A small segmentation model, trained from scratch.
Data: trained on scattered letters and digits in many colours, 97500 training examples.
Rows from block 5 of the encoder, named by matrix and row number. Rows with one number belong to one neuron. Each number is 500 + 50 x the weight over the matrix's rms, rounded and kept within 0 to 999. All counts start at 0. Numbers have three digits each.
# fc1: MLP up (encoder.blocks.5.mlp.fc1.weight, 1536x384), inputs 192-383
# fc2: MLP down (encoder.blocks.5.mlp.fc2.weight, 384x1536, transposed), outputs 192-383
fc1.90:457478520451494532501538469573482477411518428484480590503501532548520512519532464428458483492491422480541539513471568444509507522530522522438449468493506493478485412537483513379538596483511608530522498498547532485536486520443496446410491445506507507521420520515541548525508483549524537461513552484460511516463485463479466523493451536454494444469471453440468459516491444515522427478519519436479460442363474465485482477515531505462575453576595452509408561552555518428470477555487517503402557492480409528520516490605506547534464474493455478525562634524536488567500476434443462526
fc1.91:492394508541475433461483460520475458449457507410475572491539526565553523486522523544447529547526478507471516512501536492483556496579471486412512456469506519503521517564459648456469563533507522526473556525512507454536455491490498486521562473507511507548475679494502468512444599491486482490503544450485469522511455478454539455432506509493488427436499489505530426495425434571483399538512501485460428531486537477442523533516494521509545551543514530531462501515544490556537470463469540472486465495518524537500532509525544498530507441476547554511476516462495579554566521478481442558
fc1.92:513499535510440492435549547539580434469420463494499481543519481527477550408506502542465567466494577468410531483503516456465657442534546450484470490431586459434533579472508585411542467469561425484593482424485488475446529469407558540492528400605499602477391526499463542512561508614485612480447508509486502485420503442503536571510545453537458486477433432506494464495443444497468480502528513529572344455475477522476468508570487435556627490466449548485499476512484519527562515445530428463514562493444484478465438630469525449490453498481462448440435535424507532533547459554439490608
fc1.93:511488632490411553491522522532483487489484479506494475570557396517489514547515570443486513612535530482462483524523546451486544440522504471454548431567567521450469389608477499514479467460450489601428433498595486527498475513410543562440491443483499518590453545482526511481475595495505498436567527497549407502475443438522558494448489451478474529496451458552529499442461440456493474455433554492461372516449582488546503486577531614523486449495514505491481501463503466499512419500498472420511514542573575537550454474557470514575538505519465486485437473460531573551496582536494445484
fc1.94:464458580528482512370469406497472497501511423406481585458509439520517528437517542473481501450485495511402510430481454477491576512511508509475554468414517478374560461526479577470545568543517497563492437536443546541634454465527585493501617409512512425457434578419487483398490542508539505434426561527408520519497480491422510513469518457559483494512458511470460529478496437460513485445520497389477500493469464502500496564663488541510482510489564527472485482556443387479474501525494559410518572590476606469469437556594508581525424466532412517544455549528466521581545534495484532598
fc1.95:445473470511502446468522346569557547489612503446535526495524490500485440447553574494455552544523524572562482498504550444461563464581542590462488439503487535517576461403424469576558532497436597483510552384530561457558500460557528490479583443501475460552518479539520482519331574445421404551408579350398467525475493482390497504507483473429528485474538501520404444499441394574534483471506479548363435575459614535532514526557542477406542554545581479503551444533458490426435445487510531446427485429593474545559477524560414567565500444531502510565564484617434500602461554575421469547
fc1.96:411494470623548517502461465442520435516523462491505502485450439547448520567559533449515520526549372625523527536553518448595496549472490522423486453499491480451507453576478503559502539572467535589408466463551488447592520556509519402540532561508568477483453513351562500480507541474443467503538521407501459486522559502459528457475516512528480430497458464504427468407548508412470454500486513424403484503409502442551499482614479455521504493522503498443503459513514461437472483448488586536481547542500558574457456589601427453549559500564549539561439536532466547484574483480451427463
fc1.97:405457502547459483434451463522517485440514532446488532512555490532565486504618534549388506508562438525515553546483580491510534491576474512478543482482496496415526456549485675502505548551520595538399509485514526458606442520500489502510553508507477473541460649423585481508418580513460485511579599437393421498397506515513513435431526514456461469469465467511483426403436433493458415504395562396436426522455551429516543519534504531483572498537503541502509519480541398513564457430373531453492452418554460582486491567598486586583485429424499517558475542486420574550498559543513434508
fc1.98:472440510472411453483395430551533544463550471505532515412435580482607521500483490439498511538511580535471502498450496496420590477503475505458508518487454420501512535440547559392554516616469538485530406424521573506508510429514400460457542426452596526471576507527480474492414500500565500501434512517403522482461565513373452450515593519520513589528430486469522470522476436577575467456570527497530538498517529608474454608515527545470552452485477493524502462582523472543498525557545548490553563470475490470486507575470479495470454581460514530543482557560481515484480502558494509615
fc1.99:533504450588476501496552532511479441500548533407527516544541496535477505376601595534473553546540491571462519530520522518553461509578456574451602476509571493429537492591477508513565653468413491532432485442514436468511518530471558480469508461442480525471486521429494577522482490487486522480431500402440492468480485540475528430493412484460437426564499493527480532396387436473459460566477541457485389482508541540529537492550565498427527482544569493528445555489561508500528462476431516506393497518589573504425454476585415557471558406489511453545485515571456466582486506479537508461
fc1.100:460489499526471449455509391483445384495528476444428496564482424544461471466545530502485513539485450623472558539452476516559542391525491472471514503395442432433523496500477509577519540559449538526437621544555466447478437455505523583541642483497442461531401514569559495536507542440436516415483550401370450510469441545404526541468533598547490470444426507499460477491496447573496480503435507491459412618564564441450578491548537518545568519507632454453543470519493521493472538509486570413462374515564568518509542558606520526550436526480516453643553526512440491595480475517517538552
fc1.101:579483497636465518463542453455429441489427523376545548497537534619563520445544462530517591469481449530514605609525553540552606482550556498494523526539523443358589484585537479466531516556532470514455528566547510486505395509432491468515526536555452548525434499429519591478489515450513555508436499504456407515480401450578487540509537522537580412541431512413543479397438487457372494565546519468423516559466544449564581541539412449438541505476483496491461563472477364523540460484479603460488471524543535486392562497515478545530572498451550472460499491441477538487538475421503423445
fc1.102:448466446557502499354529396498447420521505509481445635455451489533553402506554519506408506482497405445517525521451499536480494550530407634538451529427571530492516433503448504409519652544521536491504555595416537522712511526474565509498574538480435454587474511497496465487510467529469413417554515537367538517480460533520451460479531540550533404561510483472541555475516428577519488470494475516396520558524519533525557531562516518413553518615589510588484588612520389558530473460471629490491473475614512531458493531575565604531490453462448572482487503517428502527527567487491496527
fc1.103:480516472483504537534585401538531527469434511473474461497553495556464490515556520584423451478461440483474501508465525471605491422587489534557535434504446500430487543568456530480544497491556529550466605481486543502534553458522540585488548525572488455546441508532551519427522557502415482437569557416441501471378464583542557488463570490448524540490506543536529520511524449475493464488512553510489455465526555448497489443506491532483535548484557515546571536468494547468531573505496434445460448534493531524517440594545460449538413462439540498528412424477472537507461490570502508570
fc1.104:476415604494515524423504399562571470552405566440468499507543448508542524425638472555495557475510584424495500506570550464443465522542532523420509482414564477544613549507492506551350521546549603514530405445479550453546452444463505597522607506654492526614537498534549479471399584492504488517533594425503506474475532549482500533377446505525441506434495441543434452555463394542468501511453480518466467550569579489486530498618495497430584585589560487430443488574460431478449463533497560432533439442519420554478476530523459671559553444476524529535412440549435517525586497489475458587
fc1.105:441444538492495490539566410553505485499487509432468406551511470477506508523522559541439530554502452458495484469411680456478576513488545490454405421471500572516485479455512538500520478463429532560595545433501530507452442438437485590447532433476554531557462576524540607522539551521438528388591534410454431529429495531449503496503461510496433520502473488460419562533513435456546491439512589554526406400450511506477498536553474523536603531508501534480505456450556529547517541518501471492502505460519489504529451633582418520554431522498548532532460449473509572566541510579462494598
fc1.106:477404514506440514553510428480481440559416497480500408523502458568466529486508571517520562494588469593573547490517557515451576456464552396410499425487528540494590466590505507534537534615409517606439441464665538479451459460467433476434522506565462509543500546474588560561477629505463518385531507432484480512498481504479563516414450535595414508532377488515506488434463454483415527480535528496485437468429527479579572568559499473497525541458528518513431554472516383486516407556444603474509509544559572557441506539560494558545544440538523593561381470535473540579490531591504364494
fc2.90:580549567386446430549476563453578472567458504483489439560418418478435566545445483461623486411564590439484428417524421538500423561489393461472565510535509567537482518466475459529560389493497490512460453493546501524485527464556512538574427477436483432513531487468506482522624414481545618561450442596564585413630515506475504577423482486518426564525555538511462500493590506494455579501465486516526510533529490533489489450536588491517475509470394491488434478471441512506480491498620459464609552531490493370399459557449551425395569520523426511502430508518583511468504567459460525542
fc2.91:461488494492498508502517505536464481463490531505502499487499527505473454540510476496464510520522526466500493466509546511500514497502501487471497492489492510522528512506499542520501516523509515506508518502509504486500497516479485513465515462506484517509488572527510494476466498483485484513512493528471528526492521497522502511485498515510504530466477499469538452515525501513505502530469516529501529510479476492487518481540527500499516513503520478469526492515467501496489490511468486497507496485499470459475491460501535486533499506487519470527513529486470510505530494504504486505
fc2.92:515480560535573548516534484500345457465586478430494498517528462524441439439530462508450553491501563520497459549413361433433523492525546503434558459534549431471534513479517560533574485476527563565490584559419522466522424471463495499346538530561407524553407549498525566444455520499452458505322427465553481518576461471555500497451473548501557392496456375492518388498491540518530561570489498523392513466549475487535573548528452402455429483566544457380619516559493513453466428468454545481349464494482405467496523492476480512528504528549526510432450524609412493524497442505541459523
fc2.93:480534491539512470466513545526505506477556535543476632427471544437479468535470481470530517465455507515589512465594453488540527609503476487474538568493599495497481453484536558516519557462520472490536526449504498556504471475551455538540476492522489508453506557500502463496477495513403468528399465489489563521533545548465388476516535503439528419500592476458492498488559577456539627521544516516456552500523452535498472537429502475494373446499498474518531493514473551488530532433519512573490497534497566419433478510479535433399502492543589375486636492564519467504538488458472433528
fc2.94:484552464503497547517516530517521467521492498521502522427507532496569517555437451449526427451463395507590567490509565565581541483456483505607479498501456508428492465527513605469472447528509382456496518534488521504620536497553626547629468551567584467423480609478478480507576471570510597412614482550420544472427442528525464558525600468540505519491526554544513545470536538508503537450531549444460537471440426398511373483426441454564445517434454520596545529450435449475538518449465451501447575537460592497511428585497550461480451481522449438419408451455555554437497508550497521494
fc2.95:582460580483358456545402502472485466509422444477519476567528509530461432425552459406524495505446582438415520449503449579419404452461495416501393483492518527514514559552479511395489464470504457408570531488538500492390505488357464461438517458378444472534515532528574487548568391612605544535428395557515600489493470527511470544491529552527456545507582484531524626521511483525494452501488475594638588482552507641449589501534579462422529515573433489486387562553611510567461486609640386494547461491546413416545409448461607480549510532456516613570496522378452514507449591436512559547
fc2.96:554498383477517532544477465515433523448478507469469538544474499521427388401504492480511481466539468601526397518445526562494498443496516502519458458460476576576521569468479425466614473482532536530405494445490528493490480494447513562467537417407478499495477450586496509562463525476439495469378445520506473592468505555565493592401545510518572403501576533427536558469528537536458422545472523526543473523546606482550554495555487541422410512528550410540469497493537517538444487562581454498560442539467453439572428424488530409565432455492491545570580493511405431548469521589471534504
fc2.97:516499541474487466474532498523417494487553487513511530510529486502520476501488486476468535522505501528491509507471434479486494488478501490510518506459481492489523496491530553536510507496473478509530527483545498463479494487502537499462511477517531524476527538528488510531459497493482488470443491466491470508519542480500476499521538520521502488469510511470488508483508513531533515517525482514486522493480449503481505513481503477496495461500489476478504487493486519481515518487530468522504550504477515481505506497507487493530490489556476463486495501535498498525519490507479481480
fc2.98:578523613579445455502576517470467438484554519546462546476495597490508487417604442475455635568534461517534519573484406405495582533525596536546420537525580451535491488447538581467481433486536565377593524416530493506537567512481497522448536540527534540508502569531569522590444446506450438532369562415424416495396541416560472495485527559472491413524451502534473410472454495577492455558487483509521455556448463521449596520450572472425585495520459489509592397520470514515544482318453465509462529498539442489460476512521461548508495545499553500363532463555430487509543532513435416463
fc2.99:487535529450537487600453544472536597517436446583450471489445409456434565589423451459464450370490500362518441490572417486448472502458517436460461560539483472496476479524457579493386426461515451500493492549565447440456472497518557470491470496498496387531525608516478462396566498453532451511579470514540539437513498443464570505525506536486517534456519363587501559554560557541540590477443509580556523481528448528512512490533464549582484532428488565425507498545468595498548523629561506524454463498465504491594544509456519502504537494524593549567358453498614485423494507447468510535
fc2.100:560476519442476548596462527510533582503515510553516546501533570476516538478375417457554518542503640482432504439643372531461459518490438423520477590480491487502543441478471499503459393403469570532558488475533490454422424494487480469511524497458483543474540526518488491527482574598552572578408470589552398506527515522496534544559410484552552477410535548420501502523524496436449532436492564511560553532509531496497458530479499519493451489439507452437427479594470456542444532595636472461592498511471473437451478422502648506553511559402469573522563512449491612513440470419535516491
fc2.101:512565436454501550610562553494593559521523441459508509518430455514473507563457482459529422460478539471500457502516519552596457500493509496575494480581437582488458492510506337568415445455486411424535547529482486536485529491606518465553392485500488421561518391453489488478530444552423604513493459491547554542579489574568507515505532408453501553571603556521445556519589559389505562501512469557487506462448508468473439504468454478510465580396406409514514485479466508515487521472499405525403592460495519488514460450460482494499435489568509555484515462457550526448465531557499436522
fc2.102:535503553537553494348527465413526317497560548584449577469451627502484378450521475467504508536480485481511530457484421458395495464395475455498481573303525432621531569456536515442505577610545456457560537474413498554604557546484452456357540545476594566376569478456407449460500466540562495464460451496479456594535602457454444478562502562608537441576515488441561559537541560474541476504460603604547564534497386526566432477452479470531515495469455536523575446492526472555498536472427554513515458538512421522500502500495605459395513592488465451491545621528586470524520567646472540497
fc2.103:542523469462466535520413522472448511467519517491463521541431435495414459520528571444495591521518498560453464485541445531505476464427494489516532525466437485505489519514441561485568455469425470466445451531487497481466526533494446523507541500453478532460506582550506500539558540488566507528369482554548518526490477526473563497428474471574449467516523499469498530479479485501466569476488503517515483546529509554569531466516524559462444494514478486480449496566512538515468489490538465483629523523553479481524467498478520468542545524548430521492507540469514489479490519457499569495
fc2.104:541517441455517535530493457487427528443558571409560526455538526457504490539537425479496460508490556429521500514486456510408416397555456495495520552583462525482539567455548414448426566446491575464533483416457536419521596530517523452453450494503412519604504427493519501398579475494547428539578462506439576449475541548480469600604434518409483548409497444516555544526517432446503434568455568454526506442538542474428473481473549559455534460575466385501506499573478469547437561625547492499465501397508464475498492532466578466572443538423509505624609428448450518522384506455490617504
fc2.105:520553488428436537517438529443457458485506527493502549549404507554478530523530470457562613480510493469553461511522575565491547527494492461449543519591514525517444442469460594453514454528497468479382408538474466560477534502403477534464523478439471528487430560477463539494648445453545532528417375575550473538480473532525503548370483574597475409549473477491543448473554456444445612524477492464427536488543497497502609490491553572480431436528435511496436568524503512507505471520527530481559563521531451395390479559420477447468540587532537512552562526575523495462489508473497441551
fc2.106:486493445553529557498511492498535496558542462538512666449528602464485525459527473481473510555440484500418585536510430595515508520485459579552566477501543499507505420514504516551473521437533539354533553463424525477509506481539512439558448529549489537590535541417485450410402553612476507619437503468470431483513525535465512507589568460446564489567576540475465474497492523485509515566569488439482496460498507496464451516479506502495532575428484391523524494489492472506461493397517514474431532434480507493494432525525520520527462462566528537425521476452486575469516473481486453481